{"encoder_arch": "resmlp", "dataset": "synthetic speech, music and everyday sounds put through simulated rooms and audio effects", "n_mels": 64, "input": "log_mel", "encoder_norm_position": "pre", "encoder_inner_norm": false, "decoder_weight_standardization": false, "decoder_blocks_per_level": 1, "residual_init": "none", "lr": 0.001, "eps": 1e-06}
Rows from block 15 of the encoder of a small spectrogram FSQ autoencoder, named by matrix and row number. Rows with one number belong to one neuron. Each number is 200 + 40 x the weight over its row's rms, rounded and kept within 0 to 999. All counts start at 0. After the name is the row's rms in percent of the matrix's.
Before each neuron's rows are labels from the 100 clips, of 14976, where the neuron reaches its highest value: "top examples" is what is common among them. Only what is clearly more common there than usual is listed. The data: synthetic speech, music and everyday sounds put through simulated rooms and audio effects.
# fc1: MLP up (encoder.blocks.15.mlp.fc1.weight, 1536x384), inputs 96-191
# fc2: MLP down (encoder.blocks.15.mlp.fc2.weight, 384x1536, transposed), outputs 96-191

top examples: dropouts
fc1.336,081,221,184,205,239,237,251,177,264,253,194,252,187,126,232,247,211,238,190,204,222,205,254,152,180,255,193,173,262,249,199,174,174,165,142,167,228,152,173,280,199,204,168,180,233,239,189,184,190,169,132,224,214,206,188,243,160,224,108,279,257,201,161,261,201,237,240,237,273,235,204,234,149,159,197,214,155,206,266,261,202,234,205,161,157,239,230,232,165,234,249,238,249,140,159,167,164
fc2.336,082,230,233,209,188,151,193,203,231,192,93,141,238,189,232,106,188,179,141,268,234,238,165,278,227,176,178,162,185,204,241,161,240,164,184,250,179,156,214,151,186,195,152,251,208,228,190,229,144,205,275,159,184,138,206,215,210,176,237,158,259,137,118,199,148,160,260,226,201,196,270,165,184,234,217,198,207,198,168,247,151,178,201,234,181,194,124,210,180,212,138,144,155,247,248,128,221

top examples: band; dropouts
fc1.337,094,184,198,154,195,154,175,216,135,248,265,195,169,201,253,225,227,184,237,206,239,224,177,152,152,156,127,235,250,262,256,230,226,227,194,209,183,252,163,216,220,159,191,171,192,192,228,231,230,147,213,214,204,214,192,242,292,229,215,233,110,191,237,233,243,163,245,180,211,227,151,151,206,182,144,160,191,213,258,157,184,231,237,239,229,204,231,193,211,79,210,236,176,207,234,167,167
fc2.337,084,244,238,216,231,213,268,220,122,202,182,195,199,208,260,207,183,183,216,225,170,190,185,204,217,193,222,162,209,162,184,154,263,128,224,186,168,186,249,240,161,189,186,221,148,242,241,141,203,212,128,189,217,162,214,130,173,164,193,204,199,135,184,183,208,163,156,195,164,175,219,176,286,211,303,207,251,249,202,239,218,220,250,147,183,179,234,239,202,202,227,230,188,130,247,167,230

top examples: drums
fc1.9,093,257,191,216,202,267,326,209,202,209,124,177,173,192,152,229,235,262,137,211,174,132,152,211,137,184,213,251,172,239,292,157,154,139,139,236,204,188,181,243,197,253,165,229,214,177,134,196,311,96,170,218,171,239,231,249,217,239,144,226,137,180,200,214,151,146,212,186,242,151,218,267,137,187,275,169,217,157,160,220,224,238,219,235,244,190,180,280,146,205,185,189,227,266,206,212,134
fc2.9,083,194,163,226,234,258,220,224,179,175,154,211,234,236,209,172,241,263,147,290,211,209,210,193,228,210,221,272,176,205,225,247,159,178,236,275,232,168,139,211,133,226,112,222,192,176,240,257,210,165,223,196,227,166,224,202,214,158,182,159,254,184,241,257,214,188,198,264,212,215,166,196,164,186,180,212,241,147,171,120,179,159,276,56,117,203,177,228,196,177,258,171,198,202,248,156,248

top examples: band
fc1.429,100,174,242,203,213,229,137,91,197,224,185,208,243,192,168,162,176,117,258,182,139,224,196,186,177,187,218,197,199,214,155,250,226,191,208,157,161,173,212,133,123,178,247,189,187,233,236,204,164,70,222,206,170,162,176,203,192,207,247,123,167,141,170,110,93,218,178,219,209,149,84,236,227,190,236,238,204,195,243,227,213,172,140,139,221,267,144,119,154,136,192,238,214,196,180,210,231
fc2.429,098,252,232,243,265,240,225,151,218,232,253,202,259,175,217,277,239,212,204,225,115,189,174,237,168,155,205,163,243,169,139,226,251,194,230,147,251,184,235,189,241,161,257,206,195,104,141,253,236,193,208,226,217,149,121,141,185,193,242,222,212,211,205,104,178,249,201,208,226,237,215,194,246,252,173,211,159,195,210,191,221,157,119,240,191,325,206,142,237,159,169,248,145,192,200,198,166

top examples: wah
fc1.275,088,118,196,149,146,146,158,196,123,284,281,169,195,109,205,166,236,230,230,208,185,200,162,213,191,223,248,181,193,214,175,142,166,200,171,169,194,208,220,179,154,198,147,189,113,223,186,218,165,160,229,212,179,222,195,159,210,210,250,223,170,174,190,221,199,225,239,218,186,172,280,209,180,214,180,173,203,234,195,176,200,240,247,317,209,199,220,192,169,188,296,254,221,168,174,185,141
fc2.275,084,216,196,128,164,168,121,154,230,211,171,170,141,253,183,278,192,161,202,200,214,238,202,178,190,197,200,166,204,246,178,238,182,214,260,219,205,224,181,178,208,182,197,191,189,190,240,179,167,190,221,184,226,190,212,208,175,169,202,296,212,249,201,217,164,187,239,206,185,152,228,248,219,250,139,229,163,174,163,139,194,207,191,185,243,173,197,225,177,219,261,92,155,163,216,282,272

top examples: dropouts
fc1.483,091,217,202,232,292,117,180,172,201,149,256,237,92,243,241,207,189,178,231,178,220,161,186,206,195,196,226,172,166,222,212,182,258,183,290,217,226,136,197,209,179,182,176,244,193,207,138,195,158,155,126,163,184,155,221,179,228,218,127,120,195,254,193,185,120,221,174,142,225,188,131,208,223,181,181,310,213,147,224,250,228,211,195,195,206,188,225,208,178,192,199,243,191,161,142,200,177
fc2.483,092,182,245,190,215,211,210,261,225,202,190,157,215,192,189,203,221,186,164,253,196,231,198,216,204,179,249,183,148,10,211,227,229,253,200,262,134,183,237,205,165,120,195,232,205,148,225,199,102,356,192,123,137,220,184,215,209,248,213,260,197,223,157,151,205,102,225,250,171,250,204,215,143,264,166,150,211,181,181,135,269,282,169,196,156,174,205,197,205,190,169,142,182,110,162,279,195

top examples: distortion; dry
fc1.714,134,175,197,171,114,172,263,255,222,251,158,165,183,180,245,218,152,213,191,163,184,201,223,176,256,234,221,186,207,289,258,147,141,170,149,254,203,168,191,228,191,235,152,237,227,310,198,193,250,74,203,178,149,209,247,226,232,196,183,200,178,226,178,209,225,197,266,139,120,220,176,227,198,107,286,255,250,155,215,178,207,277,205,243,168,186,133,284,118,204,244,200,306,190,208,245,168
fc2.714,131,215,168,200,197,216,191,220,227,148,131,229,122,186,166,219,209,193,168,213,291,216,205,244,169,230,237,248,169,316,234,217,157,210,207,178,220,229,126,151,173,286,156,202,190,267,247,146,196,0,157,243,187,211,251,182,207,228,226,148,156,181,148,237,176,233,199,219,174,212,188,209,189,211,167,192,224,192,247,212,169,238,305,166,154,200,224,277,236,305,197,217,257,160,244,200,217

top examples: everyday sound; dry
fc1.574,086,197,269,188,189,252,173,259,241,139,197,241,205,118,214,106,184,239,192,115,257,188,118,284,150,134,191,143,133,211,159,148,212,260,279,190,252,239,163,219,151,250,77,213,197,168,199,212,163,189,272,160,217,230,275,254,212,242,202,151,271,222,264,125,175,232,156,207,157,158,201,241,274,264,168,221,187,187,226,186,186,271,269,179,151,168,180,172,230,276,211,187,105,198,201,198,159
fc2.574,092,168,193,162,233,177,236,222,172,215,186,220,174,146,197,184,182,223,200,212,220,228,173,161,214,272,240,270,220,0,114,262,185,235,214,204,222,209,206,224,185,241,227,127,153,122,183,208,163,441,192,192,190,267,214,199,159,183,190,230,226,242,211,222,219,282,282,235,193,196,145,183,124,171,161,141,205,206,221,259,226,150,180,187,182,193,245,195,174,191,215,256,124,154,180,151,226

top examples: speech; dry; distortion
fc1.739,086,176,219,172,150,240,213,236,227,232,206,161,163,145,247,217,214,173,132,113,261,255,174,220,234,267,213,180,191,234,144,199,195,188,164,122,191,213,181,213,230,220,202,217,108,213,266,232,195,98,205,200,206,197,228,253,219,136,166,216,247,181,156,190,142,202,278,157,233,277,248,169,219,203,243,177,171,160,221,303,206,203,185,141,215,226,198,187,220,269,199,190,244,203,193,218,143
fc2.739,093,243,209,162,180,176,171,234,229,222,167,216,182,217,187,212,184,245,187,189,196,207,260,221,241,301,171,128,270,283,226,173,200,243,202,153,200,181,155,182,219,182,179,225,199,261,255,152,159,0,118,225,258,192,252,256,171,182,93,278,202,173,147,132,183,192,172,227,188,232,228,208,222,143,183,179,204,200,223,196,261,228,234,211,214,212,174,227,184,216,166,272,232,170,189,240,214

top examples: band
fc1.90,085,157,148,129,217,198,202,144,168,204,252,244,206,193,278,205,208,185,214,338,198,179,208,206,226,200,190,179,207,244,264,321,201,198,169,217,196,181,211,187,89,227,202,211,199,210,174,145,220,206,263,146,222,239,164,249,228,199,186,223,242,201,186,138,252,140,145,235,220,245,253,184,242,174,199,201,251,179,175,137,185,224,197,183,210,184,181,224,172,240,198,192,232,144,171,163,240
fc2.90,078,176,170,161,182,224,181,216,169,209,239,186,233,187,260,174,169,183,195,200,264,179,193,199,152,239,133,225,113,204,154,225,210,199,163,235,161,143,222,204,230,195,198,237,236,228,224,282,206,184,146,155,195,119,193,260,184,231,191,287,170,196,198,223,187,161,172,222,205,221,233,206,179,177,236,208,174,216,263,133,157,139,189,163,92,188,161,117,143,210,196,248,227,164,202,162,213

top examples: speech; distortion; dry
fc1.470,089,126,192,167,173,131,184,247,201,164,224,225,198,227,235,210,162,212,172,176,215,212,161,182,204,173,255,234,273,254,173,158,183,183,139,195,247,258,238,242,241,263,204,200,207,285,266,198,202,106,209,207,228,238,240,177,198,238,262,111,181,239,156,198,256,190,215,229,195,231,191,211,166,198,223,212,112,187,221,180,169,226,202,204,200,165,183,176,146,242,159,229,201,118,197,120,182
fc2.470,083,238,208,168,173,211,193,191,152,180,222,171,173,210,213,207,226,237,185,173,218,211,228,175,205,183,231,202,113,295,150,133,241,233,187,195,260,212,226,279,192,243,217,183,173,273,189,260,196,89,122,241,209,143,249,251,140,184,149,185,206,202,169,280,188,96,241,243,190,237,145,188,202,130,89,268,153,198,232,256,192,162,168,255,199,140,186,189,181,210,242,221,231,218,248,215,187

top examples: dry; distortion
fc1.370,086,211,170,192,182,169,229,218,219,162,208,236,241,176,211,192,204,130,204,228,163,126,210,215,189,189,277,205,208,198,230,218,170,245,221,189,278,184,209,215,202,113,199,165,116,170,137,161,221,172,236,237,283,177,198,134,203,192,212,226,186,200,219,239,146,228,141,206,307,133,237,259,195,238,167,252,205,191,234,136,278,195,277,166,215,128,152,215,175,217,277,212,217,166,236,290,237
fc2.370,083,237,217,212,198,222,241,218,224,141,206,237,286,142,231,279,196,198,249,280,176,203,167,179,292,149,197,224,162,19,249,231,157,195,101,136,151,118,208,176,200,220,182,169,269,181,229,202,153,281,220,236,170,156,154,187,271,227,211,248,103,167,150,165,216,210,211,207,261,180,224,254,120,243,209,224,220,294,110,181,239,148,255,180,262,283,202,175,202,160,183,178,168,250,218,280,226

top examples: drums; distortion
fc1.699,105,225,135,203,160,201,238,215,232,227,209,187,158,141,204,214,210,174,195,156,159,220,243,165,198,156,194,226,189,344,207,171,180,239,167,246,185,212,244,249,222,255,180,182,209,288,142,184,204,112,212,227,152,191,235,241,161,183,255,222,153,132,223,244,202,129,202,121,188,182,194,202,142,201,248,271,203,198,212,164,228,210,229,253,150,208,186,251,245,189,247,275,219,256,156,189,162
fc2.699,104,220,203,210,167,218,180,268,199,222,95,186,149,176,184,191,186,210,89,170,290,239,98,197,158,176,156,296,191,287,183,196,151,204,187,197,230,176,178,189,157,221,211,190,170,347,230,232,131,62,239,195,180,199,246,237,225,200,203,204,223,184,202,210,202,183,173,197,162,193,246,121,245,199,178,234,251,205,220,192,180,183,321,146,169,177,227,190,276,232,149,180,228,100,129,170,191

top examples: band
fc1.224,084,136,210,198,215,184,179,201,198,152,228,235,232,197,245,171,219,177,267,228,144,206,233,242,216,191,241,221,146,210,254,205,157,168,219,183,188,183,202,237,189,215,162,178,151,214,123,205,182,182,216,210,234,178,128,196,196,258,205,173,160,218,174,252,197,238,211,160,201,240,221,211,157,226,197,169,196,164,144,157,193,253,212,173,137,200,216,252,201,222,169,188,202,207,315,168,166
fc2.224,085,157,189,184,279,201,203,192,230,164,238,224,246,194,208,188,250,250,169,298,143,198,267,245,219,235,201,173,178,256,199,101,256,213,230,230,170,149,180,224,269,168,222,210,174,160,251,195,245,188,155,176,118,203,157,226,163,179,235,215,182,214,242,161,185,167,153,192,172,247,247,234,159,242,207,191,192,236,145,198,199,221,193,190,109,203,143,191,224,202,180,229,154,233,188,200,173

top examples: band
fc1.493,123,207,185,173,242,237,183,139,251,215,234,227,255,185,221,214,225,214,215,179,147,214,193,192,149,176,173,83,154,281,163,233,262,145,226,190,200,187,263,186,157,138,276,205,174,215,223,214,200,41,230,252,178,146,214,184,183,212,244,151,195,132,106,129,212,169,219,218,234,129,202,225,235,204,147,206,184,218,213,172,192,188,128,153,263,297,193,76,259,192,234,192,205,146,155,222,177
fc2.493,132,263,198,214,242,201,182,111,241,214,251,249,282,195,161,194,265,189,191,179,130,219,234,195,180,175,183,195,143,203,132,202,283,191,239,196,193,198,209,199,122,91,263,205,209,132,189,251,231,217,197,208,232,228,144,143,198,212,200,240,182,156,202,168,155,220,192,171,246,227,227,197,229,250,166,211,184,169,169,221,239,202,181,108,209,307,190,85,254,137,250,230,203,159,199,204,173

top examples: distortion
fc1.82,078,79,235,170,192,216,203,139,205,128,200,195,79,220,213,203,166,214,206,160,247,185,171,177,199,145,139,194,219,188,282,137,150,272,233,226,149,164,268,244,226,233,168,188,227,195,155,211,229,130,232,238,177,197,145,232,220,274,180,170,243,219,212,184,236,214,188,163,183,250,173,213,209,200,298,146,213,170,143,183,166,226,167,109,210,167,168,191,133,203,204,128,232,96,148,203,163
fc2.82,086,152,146,219,159,216,203,201,216,229,173,172,192,211,118,186,202,171,191,212,166,265,168,125,188,216,229,190,172,175,233,226,166,250,219,186,187,224,216,175,174,260,168,191,139,212,213,126,284,160,94,186,144,253,260,170,132,198,223,261,239,170,231,143,171,207,176,161,183,223,190,282,191,237,168,279,174,127,168,168,222,253,188,216,177,136,233,232,168,171,225,251,237,192,169,200,124

top examples: dry
fc1.132,085,154,222,253,140,194,240,152,259,255,185,182,115,158,224,229,234,200,151,235,228,171,183,252,313,228,308,182,141,227,289,264,164,246,218,185,237,237,233,193,188,187,176,207,184,227,161,182,210,189,267,134,145,227,221,218,210,181,191,177,228,135,229,230,164,204,174,139,188,117,216,208,179,195,162,208,201,150,176,229,184,189,161,183,251,170,152,284,247,224,262,200,244,183,229,149,206
fc2.132,086,297,209,202,184,170,174,223,190,145,170,230,122,234,201,223,197,159,253,165,227,161,216,137,182,238,184,129,130,244,270,193,179,178,144,122,241,280,155,228,193,212,216,137,154,235,232,158,177,150,181,169,122,304,197,210,211,207,227,192,118,156,286,170,241,182,213,173,223,180,202,185,216,146,239,138,147,232,231,202,180,200,195,161,225,138,246,147,227,236,228,252,155,185,157,209,132

top examples: dry; everyday sound
fc1.607,088,218,158,180,169,244,126,251,208,135,231,239,221,101,182,159,238,122,242,202,220,242,242,206,249,231,142,192,148,219,233,207,251,193,202,271,277,229,242,233,172,257,199,248,174,171,245,208,212,197,112,195,202,278,272,237,205,270,226,206,217,217,232,213,194,313,210,170,198,245,151,245,171,222,179,208,160,176,260,263,230,187,210,138,228,152,207,216,212,245,299,163,211,218,224,212,283
fc2.607,102,169,221,189,199,219,222,158,203,222,227,239,208,174,174,183,206,208,239,200,218,192,172,180,186,240,256,201,204,0,219,198,213,237,235,201,185,229,237,168,243,205,190,195,177,102,166,205,152,560,185,144,229,227,212,179,208,185,228,227,199,214,192,171,248,164,238,180,172,222,205,215,170,222,197,255,237,223,216,303,190,183,212,184,218,224,164,183,285,172,201,174,171,203,172,233,209

top examples: dropouts
fc1.229,080,258,211,220,154,216,134,216,201,251,193,207,176,114,113,266,167,197,179,204,145,156,213,164,191,169,134,175,155,207,146,147,162,192,160,209,207,259,162,221,193,245,186,210,205,216,201,202,148,165,198,210,181,207,237,166,207,215,146,205,193,231,152,190,213,191,273,213,120,239,209,200,196,150,213,202,223,210,215,180,201,193,171,205,185,248,157,183,251,205,237,176,256,224,246,203,228
fc2.229,084,138,158,185,251,210,183,159,181,164,181,214,207,201,200,188,150,151,182,273,260,229,267,149,197,225,224,184,103,166,185,177,163,194,185,245,181,191,154,201,141,152,225,149,223,231,169,168,237,208,140,238,147,221,152,190,172,170,151,175,187,198,201,171,187,173,171,165,205,144,184,178,188,140,239,182,180,166,246,130,176,188,229,114,313,144,237,153,197,255,173,224,170,270,229,201,178

top examples: band
fc1.748,224,233,205,193,115,218,241,217,167,188,235,191,209,199,245,282,121,212,219,212,161,172,274,234,229,217,190,158,177,271,181,211,215,175,204,212,191,164,253,252,205,242,231,290,235,270,204,223,237,144,227,211,155,214,219,174,213,166,187,196,239,214,246,202,163,231,219,189,235,164,235,198,182,176,237,194,124,230,223,226,212,227,158,222,272,217,156,209,129,173,171,153,324,168,178,178,194
fc2.748,203,191,182,191,193,170,188,273,259,153,114,194,163,170,183,163,171,186,152,263,286,232,182,203,202,204,251,258,189,277,271,274,126,247,186,234,215,288,97,159,194,233,145,169,185,263,182,166,157,47,203,202,232,199,211,273,276,232,141,187,162,124,162,267,167,166,228,261,189,180,247,216,232,206,138,149,229,191,232,179,205,172,218,167,193,177,222,203,286,238,203,218,193,152,199,185,206

top examples: everyday sound
fc1.116,092,152,199,183,170,219,219,215,172,279,215,206,169,251,175,214,175,190,212,215,207,155,217,280,221,238,197,228,233,265,174,181,203,173,213,203,180,121,243,237,168,257,265,205,96,200,214,168,188,143,209,241,243,192,206,193,219,130,241,220,238,187,195,202,146,246,164,253,171,158,178,155,224,190,191,172,176,209,262,193,191,307,201,194,138,175,146,175,174,217,294,231,245,169,170,232,223
fc2.116,089,237,204,243,239,179,170,224,258,162,134,154,172,143,218,151,173,203,185,178,222,244,196,176,179,226,204,118,232,160,271,203,193,139,220,176,186,267,159,203,202,193,189,193,245,182,113,206,148,123,199,188,242,245,183,198,161,263,130,185,230,163,246,176,186,177,151,216,183,259,195,159,192,280,244,185,241,204,172,212,206,212,177,114,145,211,231,247,233,209,181,208,156,163,239,233,190

top examples: dropouts
fc1.240,087,273,166,107,217,171,179,192,212,171,193,200,212,183,199,225,161,179,138,190,252,215,240,181,208,192,184,218,193,268,148,282,103,203,227,204,274,252,196,152,121,126,205,292,178,263,157,152,251,133,219,143,171,152,190,236,229,175,183,200,228,203,202,126,247,230,258,177,221,185,266,236,235,176,221,221,244,192,153,273,219,240,187,220,195,254,207,222,182,229,221,215,234,142,193,255,214
fc2.240,085,227,201,207,240,173,207,182,228,190,192,123,271,227,162,114,221,158,114,260,219,178,163,186,139,220,209,271,176,156,62,268,250,226,242,285,175,228,227,223,189,284,210,147,205,202,266,183,150,186,268,175,236,198,220,249,155,143,201,191,219,207,203,184,178,200,261,205,151,272,197,159,126,335,209,202,214,207,210,202,206,175,169,131,142,256,183,199,237,165,194,138,140,158,230,222,210

top examples: distortion; dry
fc1.348,078,110,131,249,221,221,238,292,200,146,178,262,146,247,149,204,131,116,212,132,251,166,216,258,173,208,219,187,164,297,214,169,188,236,200,191,147,263,212,172,180,249,171,193,270,182,236,204,142,177,258,218,227,262,233,225,125,202,227,145,251,176,233,227,227,164,136,141,223,167,225,151,186,185,198,247,208,219,224,230,217,173,244,242,124,202,166,165,192,195,190,203,277,122,74,175,199
fc2.348,076,195,249,263,210,163,224,248,245,259,234,163,196,186,255,221,182,236,125,246,213,174,154,150,146,214,194,133,254,300,185,217,216,178,220,230,198,171,243,274,187,180,142,214,153,157,137,164,193,113,248,228,142,174,164,232,191,222,142,236,191,227,125,182,172,237,275,251,200,156,197,230,200,192,236,301,205,222,223,211,154,138,230,187,243,159,206,228,234,218,189,237,271,179,241,299,168

top examples: distortion; dry
fc1.406,088,170,206,165,203,175,218,183,191,252,155,261,185,140,259,236,176,239,109,214,186,115,239,231,178,279,191,197,220,239,233,193,206,203,175,204,202,207,203,239,156,222,154,195,199,257,199,139,199,124,192,237,126,169,277,186,241,142,225,200,165,225,214,184,185,259,208,136,120,198,210,153,112,202,205,237,155,154,214,212,175,214,207,176,163,217,115,265,166,231,264,145,218,200,137,217,130
fc2.406,087,212,256,216,226,202,184,225,203,182,194,201,191,209,216,158,251,153,144,183,179,260,202,161,240,319,304,224,135,277,221,240,201,169,217,245,202,164,255,156,209,211,214,197,168,230,215,194,179,76,179,250,197,186,229,212,233,207,222,179,249,244,177,183,221,161,315,243,208,166,215,217,196,183,196,217,214,245,202,217,183,230,172,163,269,171,222,216,247,195,237,184,214,133,253,220,151

top examples: everyday sound
fc1.235,081,253,211,277,142,245,226,163,163,177,191,224,142,145,200,128,244,237,181,245,244,184,183,243,158,215,216,249,165,190,208,214,159,115,173,250,240,155,151,209,121,222,121,157,140,200,218,233,234,190,203,145,208,239,145,192,205,157,159,132,244,216,231,170,220,311,166,206,233,197,274,181,152,231,220,191,218,239,150,245,222,256,229,186,184,259,201,221,151,151,224,226,285,244,185,166,143
fc2.235,083,140,218,208,190,133,220,208,144,193,208,191,181,162,244,160,186,195,189,229,216,181,149,181,181,246,195,186,207,30,233,204,258,180,131,216,213,96,236,193,196,210,197,216,248,183,175,232,215,310,136,208,265,240,171,230,314,185,207,204,190,168,160,146,280,180,162,198,175,176,191,144,256,151,201,214,221,198,208,216,230,247,229,218,167,157,192,247,154,223,209,151,198,187,161,233,207

top examples: band
fc1.550,081,195,179,202,135,183,201,144,201,176,172,171,265,204,230,303,125,248,143,133,215,162,199,204,216,212,137,167,198,318,147,214,177,179,230,208,224,196,216,182,208,107,120,267,282,203,178,148,199,196,269,230,206,212,161,188,171,237,209,150,217,206,183,166,197,219,235,235,269,178,187,234,208,187,304,195,169,269,220,218,203,276,149,223,229,212,172,222,179,170,108,277,273,172,211,112,199
fc2.550,078,226,185,204,153,230,246,129,160,191,199,185,143,175,179,228,202,155,266,247,223,175,210,268,245,198,239,187,261,138,151,159,275,135,199,225,279,236,216,177,205,185,165,222,143,222,197,186,231,225,157,130,236,215,246,273,288,262,237,212,197,214,136,164,147,222,230,111,259,207,169,181,192,271,188,202,184,175,153,213,244,224,227,205,272,224,179,205,167,204,234,209,241,171,177,188,135

top examples: dry
fc1.594,084,229,202,268,194,226,182,215,218,143,210,195,196,179,170,196,224,220,247,186,206,133,210,147,244,163,229,182,197,248,199,179,209,156,267,216,221,232,176,288,195,283,265,232,149,256,213,235,201,207,224,218,175,214,277,175,169,241,221,271,207,214,160,130,236,150,286,157,219,154,221,221,192,179,208,296,182,181,254,198,238,242,154,184,142,171,223,128,212,169,181,117,190,230,165,201,213
fc2.594,078,201,142,165,103,235,162,144,179,172,197,172,192,142,232,241,185,130,210,233,178,203,234,263,247,148,169,214,204,135,176,189,152,194,199,199,240,174,238,178,200,213,246,177,171,106,230,203,212,204,199,166,220,202,161,252,232,98,168,128,257,181,191,155,211,207,250,167,236,198,163,221,166,223,170,199,195,235,198,235,198,167,259,181,132,238,214,213,146,248,284,173,168,188,187,294,198

top examples: dry; dropouts
fc1.147,085,235,258,191,203,148,210,196,210,246,198,133,219,177,262,270,213,227,261,284,276,178,171,177,231,179,334,167,294,236,192,242,213,157,207,218,176,197,231,181,248,200,170,183,184,209,200,159,177,142,176,128,242,200,162,191,183,205,189,139,198,210,249,179,199,236,192,194,171,256,238,236,207,164,178,101,190,193,215,180,197,194,256,231,210,195,164,193,226,177,183,231,281,188,262,160,204
fc2.147,091,159,212,230,159,148,171,206,222,190,171,106,260,200,216,219,169,220,248,200,176,169,224,119,195,284,268,213,153,218,214,242,189,189,232,212,170,190,249,229,192,137,260,163,151,231,240,261,168,210,221,206,223,181,174,224,190,222,188,134,236,236,212,220,210,216,173,194,156,230,96,198,212,223,225,151,186,254,229,221,165,155,213,260,259,206,226,166,176,171,213,150,198,244,162,178,218

top examples: dropouts
fc1.267,087,259,168,258,239,245,159,220,285,211,165,252,298,237,238,182,180,173,232,246,206,280,233,201,169,234,156,160,204,242,167,156,143,192,252,197,222,182,200,143,184,192,214,211,142,277,169,215,193,139,166,282,167,170,191,176,105,187,118,167,137,174,199,107,229,177,192,187,205,162,201,215,157,238,233,252,247,192,263,118,84,243,223,250,249,264,166,220,207,225,239,201,196,191,191,138,186
fc2.267,081,187,257,251,208,186,245,177,197,246,129,231,176,226,153,251,237,191,162,133,194,171,179,202,183,195,200,165,136,80,227,138,173,261,230,136,237,231,214,251,148,182,254,257,133,173,262,248,180,251,242,227,141,236,210,229,162,198,290,202,205,173,218,156,196,72,236,187,181,212,180,295,311,219,145,96,145,210,236,168,195,168,165,192,230,238,102,253,153,150,263,165,190,217,149,167,224

top examples: speech; dry; distortion
fc1.508,107,137,203,140,191,226,185,243,252,198,183,172,107,183,240,188,169,208,177,181,205,162,142,217,256,105,169,289,181,222,284,214,184,245,179,229,192,218,179,225,257,254,139,218,184,322,148,191,227,65,184,158,180,221,216,208,241,228,175,179,247,213,174,209,187,168,246,176,156,196,204,186,173,193,246,122,226,135,175,194,195,167,270,204,187,209,246,254,205,206,222,174,203,182,169,287,108
fc2.508,117,207,225,245,187,228,195,180,184,147,141,202,184,217,205,189,229,202,220,158,255,187,155,163,179,228,233,227,235,464,250,210,128,183,165,168,188,192,224,205,177,204,176,209,178,310,234,179,200,0,208,189,226,232,197,224,256,191,193,200,142,194,243,241,170,133,171,202,179,142,232,216,231,146,189,205,206,220,203,202,135,193,250,202,178,167,191,275,211,236,199,195,280,227,211,166,183

top examples: everyday sound; dry
fc1.199,098,237,272,202,235,282,169,233,159,182,217,257,151,214,248,180,212,138,178,241,214,193,248,177,223,239,185,163,155,176,268,243,128,158,196,245,182,193,184,261,157,207,217,187,246,220,159,144,211,192,175,247,185,160,176,194,214,311,157,224,275,118,212,160,197,183,153,209,221,146,230,218,145,164,210,201,241,210,223,254,192,175,177,189,187,206,218,171,105,267,192,172,158,261,195,200,163
fc2.199,112,213,191,224,189,172,203,216,229,204,168,262,182,147,206,190,237,195,203,233,164,173,230,254,212,180,236,177,207,0,199,198,208,183,185,209,202,201,199,198,201,271,193,213,252,44,226,190,187,560,187,209,200,130,225,160,188,198,214,265,182,223,130,214,207,167,197,184,233,200,210,230,197,215,191,161,179,198,223,250,221,181,169,185,260,174,274,181,235,193,155,300,144,186,218,133,166

top examples: dry; distortion
fc1.369,100,241,217,173,245,178,248,246,246,194,192,172,157,233,219,211,201,178,179,183,173,223,261,166,228,173,254,146,229,341,221,129,188,192,152,257,250,209,143,208,180,296,185,137,247,286,247,146,185,115,135,139,161,216,282,175,195,172,184,224,163,226,258,235,141,157,205,123,125,230,175,235,107,189,267,254,168,136,196,234,176,183,236,237,140,192,177,264,191,201,233,202,258,198,185,196,150
fc2.369,088,186,225,197,253,175,102,230,197,125,143,232,176,157,186,176,188,153,217,211,283,247,161,192,152,146,196,218,170,247,258,261,117,191,142,264,209,206,138,114,176,195,172,223,164,206,160,163,202,161,175,182,188,176,193,269,206,203,253,211,117,225,200,255,221,136,225,232,121,209,227,149,307,205,194,170,186,158,188,225,210,201,226,168,175,215,159,238,233,226,174,185,210,144,238,175,176